A small image autoencoder, trained from scratch.
Model: encoder activation swiglu, decoder norm groupnorm.
Training: adamw at rate 0.0012, 11700 steps, batches of 128.
Data: trained on made-up ball-and-stick molecule models, 97500 training examples, 15.4 epochs.
Rows from block 8 of the encoder of a small image autoencoder, named by matrix and row number. Rows with one number belong to one neuron. Each number is 200 + 20 x the weight over its row's rms, rounded and kept within 0 to 999. All counts start at 0. After the name is the row's rms in percent of the matrix's.
After each neuron's rows are labels from the 100 images, of 14976, where the neuron reaches its largest size: "top examples" is what is common among them. Only what is clearly more common there than usual is listed. The data: made-up ball-and-stick molecule models.
# gate: MLP gate (encoder.blocks.8.mlp.gate.weight, 336x128), inputs 0-127
# fc1: MLP up (encoder.blocks.8.mlp.fc1.weight, 336x128), inputs 0-127
# fc2: MLP down (encoder.blocks.8.mlp.fc2.weight, 128x336, transposed), outputs 0-127

gate.210,067,192,205,172,225,203,206,236,186,206,170,231,202,135,175,201,198,217,238,228,186,181,190,189,215,196,190,196,179,196,192,171,203,203,217,233,220,207,181,220,224,180,200,224,247,215,205,181,207,198,210,196,245,207,191,194,207,179,212,221,164,181,209,225,216,193,181,202,178,177,175,201,206,199,179,187,203,211,152,239,245,219,170,203,219,186,174,178,183,191,208,205,243,200,206,189,204,216,194,196,212,191,165,212,251,191,202,179,206,185,188,205,207,199,187,182,235,195,183,208,210,200,215,198,202,234,183,206,197
fc1.210,083,204,193,205,187,208,188,181,219,215,210,215,202,221,202,217,188,192,170,193,212,239,202,197,185,189,209,135,234,221,187,200,213,200,175,204,219,192,209,195,170,220,219,200,218,183,205,168,209,186,169,256,167,200,210,238,179,243,204,181,194,229,190,201,216,201,197,213,186,234,211,197,177,240,231,199,185,215,187,211,216,155,218,185,233,229,237,149,199,212,201,174,196,187,204,208,197,201,203,200,163,211,211,199,202,183,234,189,236,187,176,197,196,199,229,185,231,207,220,184,194,214,184,199,188,200,203,191,200
fc2.210,072,215,179,179,145,216,190,217,230,199,189,177,177,197,220,210,194,187,179,193,195,209,255,209,189,200,203,191,201,205,212,202,223,194,206,192,225,235,184,201,161,186,180,179,228,243,211,146,209,205,197,188,182,202,208,213,190,210,200,200,211,242,195,224,258,194,142,195,198,192,211,206,193,207,177,208,185,207,187,222,169,195,191,213,235,196,165,191,195,239,196,183,194,202,210,179,215,206,185,198,204,220,221,213,193,186,205,199,179,166,170,189,207,207,178,214,198,227,230,195,201,190,200,216,198,225,225,171,231
top examples: dark backdrop; red ball; space-filling

gate.274,068,191,198,170,181,150,218,205,205,189,190,171,182,211,227,196,183,212,221,188,188,222,199,229,187,219,212,211,170,244,191,204,198,200,200,171,196,183,226,193,186,229,214,196,205,235,177,227,204,211,222,196,197,197,197,210,237,167,172,212,258,188,203,179,228,212,227,199,220,184,227,171,231,205,206,208,211,207,202,198,191,218,161,151,205,240,200,180,214,210,196,170,218,205,201,181,206,186,195,233,214,185,207,176,188,202,226,204,193,231,246,154,196,213,200,194,188,187,210,217,180,200,187,166,212,205,204,182,198
fc1.274,073,212,201,240,218,243,187,192,207,198,167,255,214,195,184,209,217,189,161,222,213,209,189,186,194,211,180,221,259,187,225,198,192,185,200,186,195,214,184,199,185,148,188,208,201,207,197,188,199,183,212,204,218,188,185,207,176,239,218,171,169,204,208,211,178,199,236,204,170,195,185,197,187,219,216,203,183,197,236,197,227,200,192,199,172,205,222,237,205,192,199,194,183,187,203,208,162,203,229,194,247,205,185,219,218,194,191,193,225,177,216,224,179,217,190,206,245,250,189,195,217,187,202,221,187,213,197,185,191
fc2.274,058,223,203,216,233,180,192,212,176,206,217,194,182,175,190,221,201,231,192,180,204,195,206,199,198,201,191,222,164,221,195,159,165,185,198,217,180,185,206,199,188,203,199,249,194,189,205,185,202,202,160,206,193,221,201,196,196,181,192,197,188,258,200,171,167,191,152,202,201,214,236,201,196,245,159,200,217,199,187,163,178,235,197,197,230,185,198,152,200,187,195,195,216,205,196,182,218,208,226,192,193,194,223,198,233,199,166,211,203,183,232,189,187,172,206,205,226,215,177,216,202,198,197,190,238,166,215,224,189
top examples: green ball; space-filling

gate.167,136,189,209,225,219,200,219,165,234,194,202,216,194,224,223,201,207,195,194,172,201,229,218,189,217,211,179,187,204,193,200,216,243,210,198,206,209,212,201,221,210,220,212,210,145,242,198,223,199,204,195,252,168,213,191,228,168,215,185,159,202,243,198,208,172,207,214,124,219,169,193,189,204,194,204,199,190,189,200,204,167,207,214,219,194,196,204,205,206,174,183,196,191,200,191,216,198,204,216,187,183,226,166,191,233,202,235,194,237,204,194,179,196,224,233,198,177,191,180,172,190,188,200,182,197,195,219,195,223
fc1.167,154,223,185,205,233,191,188,205,219,204,213,173,197,193,242,214,207,185,211,211,199,220,210,183,205,193,217,239,230,193,176,241,221,218,214,193,190,202,177,212,203,199,197,187,170,213,198,184,200,202,164,195,153,216,202,198,209,208,194,161,197,252,201,198,215,172,190,151,207,198,181,192,226,196,193,191,171,206,227,179,189,196,197,230,171,201,196,219,196,202,198,205,185,158,201,254,214,188,200,199,195,191,194,177,212,229,184,186,246,240,194,170,178,187,233,206,209,156,218,208,202,203,208,201,171,226,182,215,184
fc2.167,149,201,202,192,211,199,192,194,177,205,198,251,238,138,224,203,204,195,213,218,210,215,200,191,200,202,215,209,184,206,201,180,139,176,198,197,210,162,238,192,175,178,214,156,235,182,197,169,193,202,183,187,217,219,196,198,217,185,205,175,179,182,208,195,179,200,217,236,165,225,205,189,217,195,261,203,187,195,202,207,232,223,211,196,187,199,205,190,220,215,183,199,196,213,233,184,191,188,192,193,170,189,230,166,197,199,176,189,195,197,192,243,198,185,168,185,194,177,202,216,208,230,187,213,204,193,168,198,207
top examples: balls: twelve

gate.49,195,208,189,191,150,207,217,239,207,200,203,215,203,223,207,220,173,221,220,171,185,196,193,197,191,228,217,201,185,170,228,191,188,191,216,222,203,176,172,210,193,232,165,214,211,210,206,187,222,212,186,177,185,166,219,164,194,197,209,205,197,209,179,198,208,210,219,209,198,180,192,211,192,205,210,208,227,212,213,221,173,228,186,239,166,181,200,208,176,212,197,188,176,240,194,190,185,202,271,199,188,171,238,208,156,198,189,202,179,188,226,201,202,209,170,200,163,206,213,203,188,173,189,205,233,184,243,201,194
fc1.49,163,207,175,159,189,183,176,206,209,200,193,230,178,172,211,200,207,207,243,213,189,217,186,208,218,206,194,196,174,174,176,202,169,220,196,237,176,177,202,216,156,221,197,224,202,213,197,221,184,174,166,233,175,204,185,179,236,235,214,191,200,177,207,211,180,181,214,202,173,195,168,202,197,196,211,179,217,199,217,212,184,225,224,213,214,211,226,232,209,179,204,244,137,212,204,229,230,220,203,169,192,192,195,182,196,205,212,204,193,211,176,209,201,203,217,189,202,229,199,213,183,195,225,169,208,189,237,192,227
fc2.49,136,208,184,231,195,215,190,208,219,191,202,203,211,184,230,206,192,190,197,173,194,208,203,201,198,218,233,189,208,205,194,178,223,200,218,235,219,203,180,219,183,184,192,189,180,197,196,170,235,189,212,199,227,155,214,205,191,208,186,194,212,157,181,206,188,193,223,201,195,205,204,209,205,221,223,194,206,210,227,205,202,186,195,225,158,206,193,198,183,217,113,217,184,199,221,167,163,207,247,174,172,189,213,198,191,187,188,205,232,220,220,252,206,190,230,205,176,205,211,221,192,198,188,194,224,211,217,251,195
top examples: small balls on sticks

gate.119,070,220,191,215,227,199,200,177,199,207,200,171,192,219,188,212,197,177,188,239,185,197,191,192,181,205,190,197,169,219,185,219,203,202,191,193,195,201,224,201,239,200,216,166,191,204,194,177,209,221,184,211,215,200,200,177,190,220,192,164,185,183,211,163,210,232,160,232,214,184,182,197,205,180,203,214,168,194,165,197,240,133,222,191,199,194,206,207,211,248,207,182,205,200,207,172,178,189,196,207,225,183,201,223,208,196,178,220,196,188,190,213,202,198,238,141,240,235,158,198,222,211,210,197,190,193,174,212,219
fc1.119,072,165,171,217,211,200,192,209,199,214,195,168,172,175,225,200,186,215,167,200,212,208,216,204,210,193,181,216,237,163,196,223,225,213,215,145,220,198,179,200,173,192,195,266,213,201,202,232,206,192,217,217,207,200,205,168,204,179,197,217,215,216,189,193,226,178,199,188,216,200,184,195,228,186,219,202,205,188,180,214,219,192,174,192,219,204,165,185,191,191,196,173,215,196,187,231,166,204,200,200,181,185,167,193,201,213,199,202,188,242,182,196,199,173,217,209,221,137,200,211,208,223,197,170,204,241,216,220,174
fc2.119,069,196,202,199,162,199,205,185,206,196,200,253,166,196,230,239,197,220,217,186,194,232,194,212,202,192,238,205,199,189,197,207,172,235,227,168,200,211,204,187,136,230,196,242,188,231,208,172,200,193,211,210,199,180,200,207,226,176,214,183,214,199,200,208,203,187,167,152,219,188,172,197,169,174,218,200,227,203,246,215,213,190,200,184,208,205,211,182,197,239,202,212,230,193,188,170,221,216,210,170,193,177,189,187,197,189,215,223,167,224,204,194,205,194,179,225,184,233,209,208,197,195,204,200,212,203,227,204,220
top examples: balls: twelve

gate.204,070,222,183,206,140,219,191,199,190,190,239,174,177,210,205,208,196,232,207,186,240,215,200,209,212,194,211,187,232,189,194,210,198,212,229,255,193,221,209,203,181,236,205,209,190,193,203,221,175,209,196,226,135,197,217,182,216,170,211,200,216,212,191,193,152,217,162,184,192,220,233,182,217,192,182,208,208,205,169,193,212,166,196,224,219,214,195,247,200,187,186,228,196,210,193,191,201,196,198,227,210,208,187,196,212,220,170,204,206,199,206,195,175,143,193,185,210,224,183,221,206,200,189,195,204,224,197,181,207
fc1.204,070,181,199,209,219,182,220,221,232,190,203,197,216,210,199,193,176,214,226,205,196,200,160,184,200,225,182,242,185,230,219,180,211,162,178,205,206,221,219,178,246,240,210,205,156,228,207,240,194,204,217,150,217,211,201,214,164,237,195,217,161,209,196,215,194,195,244,202,218,188,214,211,187,190,172,191,205,192,223,183,172,192,179,186,217,215,195,206,173,206,196,198,181,199,201,187,202,213,177,176,187,214,220,173,195,202,169,178,180,206,167,201,194,179,213,199,188,213,229,211,190,171,206,216,204,202,210,178,155
fc2.204,068,197,194,212,182,205,215,182,191,189,194,200,209,223,213,184,184,208,173,209,174,194,202,239,202,197,221,248,193,215,203,236,198,223,198,216,191,230,204,196,189,178,172,175,203,216,218,202,202,201,188,223,194,213,208,192,184,247,209,202,183,229,191,164,262,218,172,198,244,201,186,207,201,183,220,212,201,213,230,168,253,209,183,205,200,199,222,180,196,150,202,149,208,215,215,208,214,200,213,204,201,206,193,222,209,192,241,201,182,194,222,187,219,232,200,197,210,217,217,190,181,194,200,229,201,150,216,174,188
top examples: green ball; space-filling

gate.161,077,214,190,202,226,198,199,190,201,224,220,184,170,217,197,203,183,215,225,211,190,218,168,220,185,187,191,204,210,230,180,178,209,204,189,242,176,195,165,185,202,250,195,225,176,231,194,238,210,224,172,215,178,206,180,200,241,243,191,207,216,215,199,200,168,177,159,178,211,179,150,183,225,188,169,193,204,211,211,204,211,202,207,195,219,207,200,203,204,201,189,186,176,156,192,219,191,231,185,205,218,203,215,206,191,207,160,186,210,208,232,222,183,173,181,208,190,234,218,193,190,206,197,211,227,162,188,178,222
fc1.161,081,202,205,213,244,204,178,230,200,196,208,198,236,263,171,160,193,181,188,173,208,195,190,183,217,187,199,200,203,222,218,195,245,237,220,257,193,194,200,188,181,200,213,213,203,206,213,230,188,182,194,180,210,220,201,211,197,213,217,228,183,226,204,191,218,209,187,182,191,215,221,199,189,227,198,214,200,228,180,191,163,177,193,217,240,211,156,144,213,201,194,209,194,213,207,172,206,206,210,175,189,168,235,214,187,203,185,190,164,175,209,195,174,205,185,192,218,200,189,217,212,182,214,188,224,189,206,195,217
fc2.161,089,195,191,184,273,185,206,216,175,204,192,178,146,189,177,175,202,199,202,227,189,181,214,249,214,192,194,199,196,176,194,196,215,198,230,234,182,250,191,189,211,210,196,193,197,227,202,227,208,202,192,220,199,199,212,232,202,175,206,244,212,219,188,208,213,218,148,207,227,215,190,205,183,183,205,201,185,202,186,183,242,214,201,192,208,199,170,185,204,189,212,193,225,200,170,170,181,183,157,188,222,221,176,229,192,204,220,188,149,191,198,220,203,212,201,192,187,192,220,171,202,201,200,202,207,203,189,204,173
top examples: green ball

gate.267,076,197,197,221,220,228,207,209,200,207,215,162,206,197,212,219,226,216,177,188,203,170,187,170,183,201,190,172,231,245,195,158,193,192,206,187,174,197,203,203,231,191,210,215,176,243,202,215,203,206,222,198,193,205,191,200,226,186,194,209,236,239,193,164,159,198,228,182,184,218,192,211,177,199,220,207,199,197,217,204,220,180,178,200,199,226,240,183,200,208,194,218,212,169,198,159,215,202,178,193,186,200,198,211,209,208,183,199,192,207,155,186,204,155,234,196,154,197,228,213,198,187,212,242,194,184,217,192,156
fc1.267,083,190,198,207,247,198,199,209,207,215,166,181,176,183,211,198,205,196,232,182,187,216,227,177,204,181,200,195,189,180,192,221,206,194,198,240,179,226,151,229,231,152,205,172,223,194,186,233,214,196,207,201,217,199,200,193,218,236,197,208,179,192,209,195,194,226,235,219,189,196,212,227,186,176,235,208,191,206,145,237,250,185,197,196,190,215,189,211,200,234,205,210,207,210,195,192,204,191,203,180,159,213,184,196,187,201,155,188,189,228,177,219,214,236,190,204,195,212,184,183,223,207,196,210,175,222,174,189,207
fc2.267,075,199,201,184,167,180,183,179,163,217,208,188,214,247,190,198,216,202,192,174,208,174,231,211,182,186,184,229,228,210,208,164,231,220,189,214,231,187,195,205,240,217,214,238,201,173,190,198,206,214,178,181,138,179,196,215,188,174,179,202,205,173,203,198,221,194,191,188,223,200,193,204,187,204,223,210,209,192,202,226,179,175,213,193,202,230,158,228,196,185,174,208,182,197,203,243,244,207,199,216,193,209,206,196,188,199,184,177,208,170,187,210,203,172,179,208,181,166,197,218,216,177,206,183,170,154,202,211,192
top examples: green ball; space-filling

gate.102,065,216,182,191,213,222,192,192,189,188,206,187,198,171,187,203,174,198,183,205,206,183,217,205,217,204,193,217,193,199,185,233,201,177,209,201,179,224,210,205,256,202,197,189,163,250,213,215,188,202,229,183,199,194,206,156,182,218,210,220,228,212,208,188,180,217,197,174,217,188,177,217,171,212,202,195,199,213,261,198,136,213,201,197,160,217,233,199,194,190,201,216,198,151,195,233,198,198,199,187,229,189,220,176,224,205,179,194,213,216,227,206,193,187,189,203,249,191,200,197,213,157,207,198,172,191,174,190,181
fc1.102,072,183,209,204,176,172,197,224,137,197,231,192,177,214,229,192,197,211,159,186,194,202,203,230,210,186,186,219,181,230,194,209,169,211,203,189,217,206,233,190,201,156,217,189,198,234,214,215,216,194,194,213,236,212,202,208,205,213,223,224,225,165,208,180,186,164,193,219,215,170,210,202,178,189,213,207,169,191,262,160,215,164,200,199,210,198,187,211,210,197,204,201,221,208,203,235,178,206,211,230,195,209,212,204,222,205,198,205,245,214,212,190,207,190,193,234,232,219,229,185,201,212,195,219,178,198,206,209,173
fc2.102,058,209,246,229,192,222,203,155,203,205,197,204,157,244,214,214,196,212,189,199,206,199,179,157,200,196,227,164,182,177,206,172,233,176,187,174,210,194,199,186,143,191,205,197,216,226,198,233,188,211,239,238,185,191,186,180,184,222,213,197,187,204,211,201,211,215,164,234,163,201,201,193,247,219,200,206,199,185,173,176,173,187,202,208,204,202,221,206,182,199,229,208,220,205,182,209,187,212,223,218,191,187,160,219,199,200,204,206,198,212,200,196,201,232,189,203,178,233,232,204,200,196,203,214,221,209,232,210,177
top examples: dark backdrop

gate.310,069,168,187,191,180,175,202,190,212,188,197,232,199,201,209,190,204,198,208,184,186,160,130,229,190,179,153,214,176,171,222,157,196,194,201,228,210,184,199,197,230,210,192,215,169,198,186,218,190,218,202,227,172,192,210,201,208,172,193,213,213,243,194,241,175,194,204,160,211,206,169,190,212,176,159,189,229,201,187,178,199,202,216,211,239,214,196,200,199,234,192,223,192,209,207,186,208,187,192,182,216,167,220,209,169,196,196,198,179,201,189,218,187,247,213,207,189,199,191,208,209,181,171,200,179,223,220,194,195
fc1.310,076,225,204,167,199,200,173,217,230,199,200,209,196,207,186,183,196,193,249,168,210,204,195,221,185,190,185,219,202,165,204,199,235,230,257,188,179,213,161,187,189,238,187,194,177,176,209,223,191,212,207,219,203,220,204,191,220,222,197,222,208,229,197,175,204,205,220,157,150,195,204,185,219,209,215,209,181,202,211,192,207,160,217,214,177,200,214,229,196,182,199,199,184,211,201,216,201,199,194,200,206,191,179,200,170,207,151,225,195,221,165,235,202,223,200,235,155,195,218,197,201,185,195,201,168,199,189,191,234
fc2.310,072,219,179,202,213,211,204,192,198,193,200,191,194,221,199,208,192,189,219,229,197,192,216,225,204,209,199,220,185,174,195,234,166,175,241,258,181,233,187,207,147,185,182,181,211,210,211,155,203,197,200,218,231,208,199,171,186,206,206,224,165,227,202,207,222,206,188,230,196,208,206,202,208,195,235,196,237,204,242,165,216,245,189,207,186,198,201,218,200,170,175,189,189,198,230,221,216,195,188,240,190,212,253,217,196,196,217,202,204,183,196,182,201,200,156,185,171,195,209,190,186,211,193,206,183,199,179,188,177
top examples: balls: twelve

gate.182,065,229,192,173,221,257,200,178,211,200,190,222,171,196,198,156,193,163,180,187,224,228,207,227,201,203,189,207,200,210,201,219,208,190,183,203,205,199,185,200,224,189,212,202,176,235,226,152,184,197,188,217,176,186,212,208,219,191,200,220,215,187,192,191,161,196,217,196,178,171,178,198,232,169,176,191,222,210,181,201,214,182,215,192,201,205,232,178,216,205,204,200,175,192,185,158,204,223,207,190,223,209,193,260,206,197,234,227,178,153,202,195,189,208,207,191,206,202,201,202,223,176,197,214,248,175,210,215,223
fc1.182,078,196,229,208,188,212,196,208,174,196,232,210,200,237,154,183,186,189,155,179,211,167,208,188,210,186,206,202,229,200,203,179,221,225,169,211,210,217,188,203,206,190,193,208,229,188,213,200,199,186,201,210,216,204,209,225,207,204,199,240,175,228,203,190,191,200,184,176,169,179,219,196,173,138,174,198,243,184,156,222,219,189,190,179,227,188,206,180,198,203,200,208,197,183,208,200,215,200,207,235,205,201,208,192,173,196,226,186,170,158,186,239,202,227,186,243,194,199,192,171,182,208,193,200,241,188,228,206,210
fc2.182,060,201,211,183,191,204,193,196,199,201,196,212,184,233,212,214,190,173,226,207,209,252,195,193,195,212,241,193,219,197,186,231,214,190,205,201,194,218,179,207,241,175,188,253,158,224,209,170,213,207,196,212,182,196,196,151,201,201,204,189,190,183,192,188,159,205,137,194,196,190,212,212,204,208,150,200,226,192,208,192,194,175,185,209,160,191,203,222,196,208,182,190,225,181,204,186,200,200,203,196,196,204,146,223,178,182,205,224,227,223,237,224,202,213,212,208,211,182,223,202,204,219,199,235,212,228,216,205,222
top examples: dark backdrop

gate.45,083,196,203,181,166,204,208,196,216,194,158,194,200,211,186,164,201,212,227,218,197,203,152,204,201,201,213,241,194,194,223,154,209,191,205,209,199,192,166,201,218,202,192,205,178,211,204,199,210,190,237,178,219,212,208,177,200,249,192,182,165,171,206,213,236,212,175,247,169,191,149,185,202,203,199,193,218,214,159,233,203,232,192,201,181,205,180,190,185,200,196,193,206,204,202,178,154,218,199,185,219,181,178,191,198,186,221,191,209,197,210,235,192,216,208,180,242,221,172,203,196,182,238,188,198,205,171,195,201
fc1.45,086,160,211,212,197,209,216,182,194,206,171,201,205,218,222,178,183,221,220,216,187,257,193,192,202,201,213,207,175,173,200,169,206,225,219,250,205,196,201,182,177,219,196,221,173,219,210,220,203,190,205,215,235,206,196,156,220,188,210,170,143,158,194,202,201,178,228,215,176,159,209,190,196,199,211,172,196,188,171,209,210,207,210,168,226,187,166,192,224,224,192,186,211,214,212,172,184,185,181,172,228,195,192,190,195,183,233,189,192,196,235,194,192,210,214,235,170,192,189,188,218,215,200,187,209,215,190,174,201
fc2.45,081,187,187,178,193,189,192,215,193,199,211,222,184,170,211,211,208,229,216,180,194,194,205,214,210,198,203,230,190,192,204,189,190,170,191,231,203,204,206,208,179,228,207,229,162,191,190,199,204,197,216,208,206,171,207,191,218,184,200,179,172,197,193,219,196,199,158,208,215,197,170,203,220,215,196,194,232,206,250,216,213,276,211,195,172,192,198,212,194,213,219,213,173,187,157,199,160,202,212,186,208,186,142,227,157,193,221,210,252,224,216,160,207,206,202,205,205,199,205,187,203,202,202,174,213,227,171,213,183
top examples: small balls on sticks; balls: twelve

gate.65,071,188,212,175,235,196,203,195,216,196,203,167,182,189,189,201,202,197,212,194,199,243,210,193,181,195,196,221,202,225,225,157,236,186,183,247,201,200,224,205,216,212,187,168,176,185,196,221,194,186,217,197,209,196,210,214,190,189,193,206,190,205,203,195,228,201,147,150,182,241,203,214,193,132,207,176,233,196,210,214,216,212,202,207,200,199,215,233,193,208,192,216,224,184,205,189,191,212,207,211,191,232,247,224,181,191,205,213,157,172,181,205,207,217,173,192,205,233,218,199,207,179,204,217,173,233,210,195,227
fc1.65,069,228,207,213,249,212,188,189,179,208,216,186,200,173,175,192,180,207,210,200,218,219,200,232,188,203,195,228,213,216,201,183,198,193,177,170,226,195,192,182,181,197,227,198,190,222,188,205,205,206,186,235,191,195,219,176,167,230,176,183,220,171,218,225,199,226,202,215,221,207,201,202,233,168,178,206,172,182,184,218,195,145,203,204,201,186,192,205,205,232,197,197,223,204,203,189,211,205,206,232,201,188,243,181,201,202,187,166,205,170,185,208,211,226,169,208,190,229,220,212,184,217,197,211,199,191,181,199,114
fc2.65,066,195,211,198,231,189,207,165,215,204,205,222,220,215,170,172,210,207,195,198,204,177,211,235,197,192,196,199,229,228,207,207,173,221,206,182,236,225,224,181,244,223,214,212,172,178,203,187,199,208,186,170,201,206,195,198,226,213,210,212,195,198,199,187,194,198,217,185,209,217,245,186,186,155,241,204,166,196,171,191,217,179,200,193,215,198,166,183,187,174,182,207,207,194,210,190,201,224,187,169,211,251,230,192,208,211,224,183,167,185,152,214,192,172,197,202,206,183,217,211,201,212,215,207,196,262,188,216,172
top examples: space-filling

gate.327,064,179,208,200,234,199,211,208,177,189,194,229,181,159,183,160,200,196,195,214,225,202,218,217,197,201,236,197,192,184,196,170,166,204,258,201,187,179,192,191,188,196,190,200,212,235,189,255,187,203,211,159,187,203,213,245,191,188,203,199,188,177,195,234,216,181,197,182,187,188,199,212,188,170,219,202,188,179,179,170,159,205,203,185,179,182,213,188,208,230,195,208,203,189,191,207,239,222,194,217,195,194,216,209,222,177,247,209,216,204,161,194,188,189,186,209,236,234,152,210,198,219,197,195,194,213,199,194,181
fc1.327,077,197,179,231,208,192,211,189,198,215,200,205,166,165,204,189,213,193,231,194,206,220,188,212,200,201,207,189,212,225,186,221,199,204,232,232,200,209,201,189,188,225,221,202,147,215,190,222,184,210,176,214,221,192,229,214,206,149,189,233,179,192,204,228,231,196,241,197,241,185,216,193,200,231,225,210,191,183,198,188,161,196,213,203,217,198,231,216,195,203,208,169,166,221,193,199,193,193,198,218,162,194,181,174,181,185,246,189,204,169,172,175,196,223,196,206,182,263,207,203,204,220,210,195,213,214,212,169,196
fc2.327,070,206,164,207,193,194,199,204,205,194,212,206,207,253,204,158,196,187,222,184,196,242,206,182,214,207,211,170,171,231,208,199,219,226,168,204,205,207,211,207,140,210,207,199,207,177,201,160,211,197,210,198,172,210,213,195,213,224,199,193,202,201,188,212,230,202,160,165,174,195,169,193,239,188,226,201,196,210,201,196,197,167,200,211,154,205,219,219,203,195,178,187,200,226,210,210,186,198,217,206,193,205,199,191,207,206,242,209,115,224,196,176,188,194,183,201,208,179,186,203,196,206,192,188,195,173,198,229,223
top examples: space-filling

gate.81,080,196,211,235,192,207,234,201,237,184,229,202,178,191,196,210,195,193,175,180,203,207,205,178,191,199,201,184,225,221,205,194,213,185,215,177,166,232,221,198,257,212,193,209,139,217,200,218,196,206,193,228,223,204,207,207,231,174,183,217,212,189,205,198,146,202,199,169,159,207,234,181,209,250,209,204,203,189,218,183,228,178,201,205,199,181,211,231,204,216,202,244,208,201,197,217,217,202,200,179,189,181,187,226,193,216,220,208,189,235,188,210,201,203,260,182,199,188,191,203,182,205,205,201,174,204,199,193,171
fc1.81,082,203,191,171,238,190,199,222,188,208,209,198,179,201,195,201,199,214,209,222,200,206,199,184,180,204,247,166,224,197,174,221,219,210,209,240,184,202,134,221,140,160,191,224,194,174,176,190,201,195,213,213,196,183,201,209,190,236,197,177,192,209,202,208,192,215,211,186,220,175,196,213,188,203,230,183,142,213,192,223,189,190,211,216,205,194,155,198,213,219,202,192,207,209,200,207,216,229,207,195,192,236,185,170,213,196,213,202,250,216,242,197,193,214,197,196,196,221,203,168,219,201,204,201,171,230,211,213,210
fc2.81,069,197,203,241,206,188,194,220,203,210,205,207,201,194,206,189,216,196,196,176,203,211,220,185,193,187,197,204,235,191,202,188,146,222,201,212,210,218,213,188,178,178,216,146,152,206,193,174,211,197,174,199,207,184,204,219,191,188,195,191,217,190,192,187,239,193,218,170,212,230,209,187,184,147,207,202,195,200,206,219,188,174,213,184,210,219,184,185,193,241,178,205,200,205,196,197,188,205,206,172,200,205,197,203,211,208,185,173,132,188,164,205,205,175,214,200,157,199,215,227,214,215,201,217,212,255,224,250,211
top examples: green ball; space-filling

gate.203,119,193,220,210,187,177,235,188,201,194,179,226,241,212,141,195,209,185,244,202,187,191,191,211,209,206,215,207,160,154,181,178,187,204,203,222,206,196,217,223,207,202,197,180,186,186,196,187,200,193,219,167,212,199,192,221,166,167,218,186,229,199,193,212,225,223,255,193,213,191,192,215,222,205,194,200,169,192,223,225,198,231,180,195,186,193,240,186,198,190,207,198,186,207,193,180,208,214,205,197,219,217,197,195,198,198,221,217,211,186,155,149,191,218,234,224,206,243,179,192,192,203,217,223,220,193,207,192,235
fc1.203,111,165,200,204,157,217,223,204,237,204,214,142,197,204,206,161,201,192,228,177,193,236,232,182,192,192,202,210,180,227,198,189,175,218,201,164,221,223,240,196,224,193,203,218,197,211,201,241,205,222,221,210,196,206,194,191,184,193,181,197,211,180,207,206,213,185,187,198,213,205,228,195,226,205,194,221,182,195,189,125,203,191,199,195,224,193,177,241,184,214,196,229,204,199,197,216,227,202,187,191,206,184,191,210,183,186,255,188,210,187,221,193,202,221,181,208,171,186,219,197,193,202,211,220,191,167,229,188,231
fc2.203,130,201,184,192,203,196,212,190,228,202,194,137,188,197,213,206,202,222,227,210,197,216,220,186,207,193,186,202,211,198,195,182,161,259,200,242,244,242,220,194,190,193,200,196,176,175,212,206,220,202,149,192,157,195,214,187,197,190,197,203,210,169,183,255,177,212,208,219,181,188,197,190,216,196,231,206,191,203,182,163,211,233,198,200,220,205,183,203,196,216,200,200,163,203,153,204,206,187,221,213,194,190,183,210,239,202,191,205,162,195,224,177,193,176,195,203,229,184,181,179,203,190,212,191,203,208,221,221,218
top examples: space-filling

gate.3,064,164,182,223,220,194,203,193,157,216,212,190,232,175,226,189,192,228,206,190,194,254,199,213,199,197,201,253,158,212,200,207,214,204,169,141,211,192,199,188,209,235,179,173,210,199,176,189,203,200,227,225,218,216,200,206,183,218,179,203,174,190,207,198,212,161,197,185,221,206,200,195,183,181,180,186,235,213,248,208,188,180,189,199,200,179,211,177,204,219,197,199,227,192,207,245,203,201,206,190,194,216,198,198,194,200,220,214,167,211,187,190,206,211,215,226,190,134,210,184,194,184,176,171,194,199,193,202,212
fc1.3,068,205,176,196,203,199,230,197,193,211,223,184,226,177,178,200,206,191,201,173,199,181,174,173,188,204,235,136,202,193,213,234,204,231,209,176,191,187,197,222,169,213,225,176,191,154,190,195,211,202,202,226,181,197,210,255,192,185,204,193,193,189,191,192,177,197,154,205,228,215,230,189,202,213,209,199,208,201,197,235,171,185,196,200,201,161,182,193,191,163,185,184,209,203,199,212,155,195,193,209,212,194,172,241,179,178,214,246,194,210,230,187,205,170,219,228,192,202,191,208,190,205,215,234,189,224,189,197,222
fc2.3,063,196,179,162,217,203,226,216,198,186,191,226,187,216,194,178,186,219,235,213,179,244,203,181,215,194,199,232,202,195,211,206,209,180,226,242,177,193,194,185,182,224,184,187,223,191,202,174,212,191,211,193,232,223,214,236,193,203,215,216,200,157,185,222,179,199,209,228,173,214,211,201,161,195,195,198,249,213,197,172,219,242,198,185,173,200,181,166,204,174,199,188,190,218,210,248,223,190,172,219,197,172,220,201,211,191,241,191,199,213,238,183,217,188,185,196,223,207,158,199,186,193,200,186,216,222,188,187,206
top examples: space-filling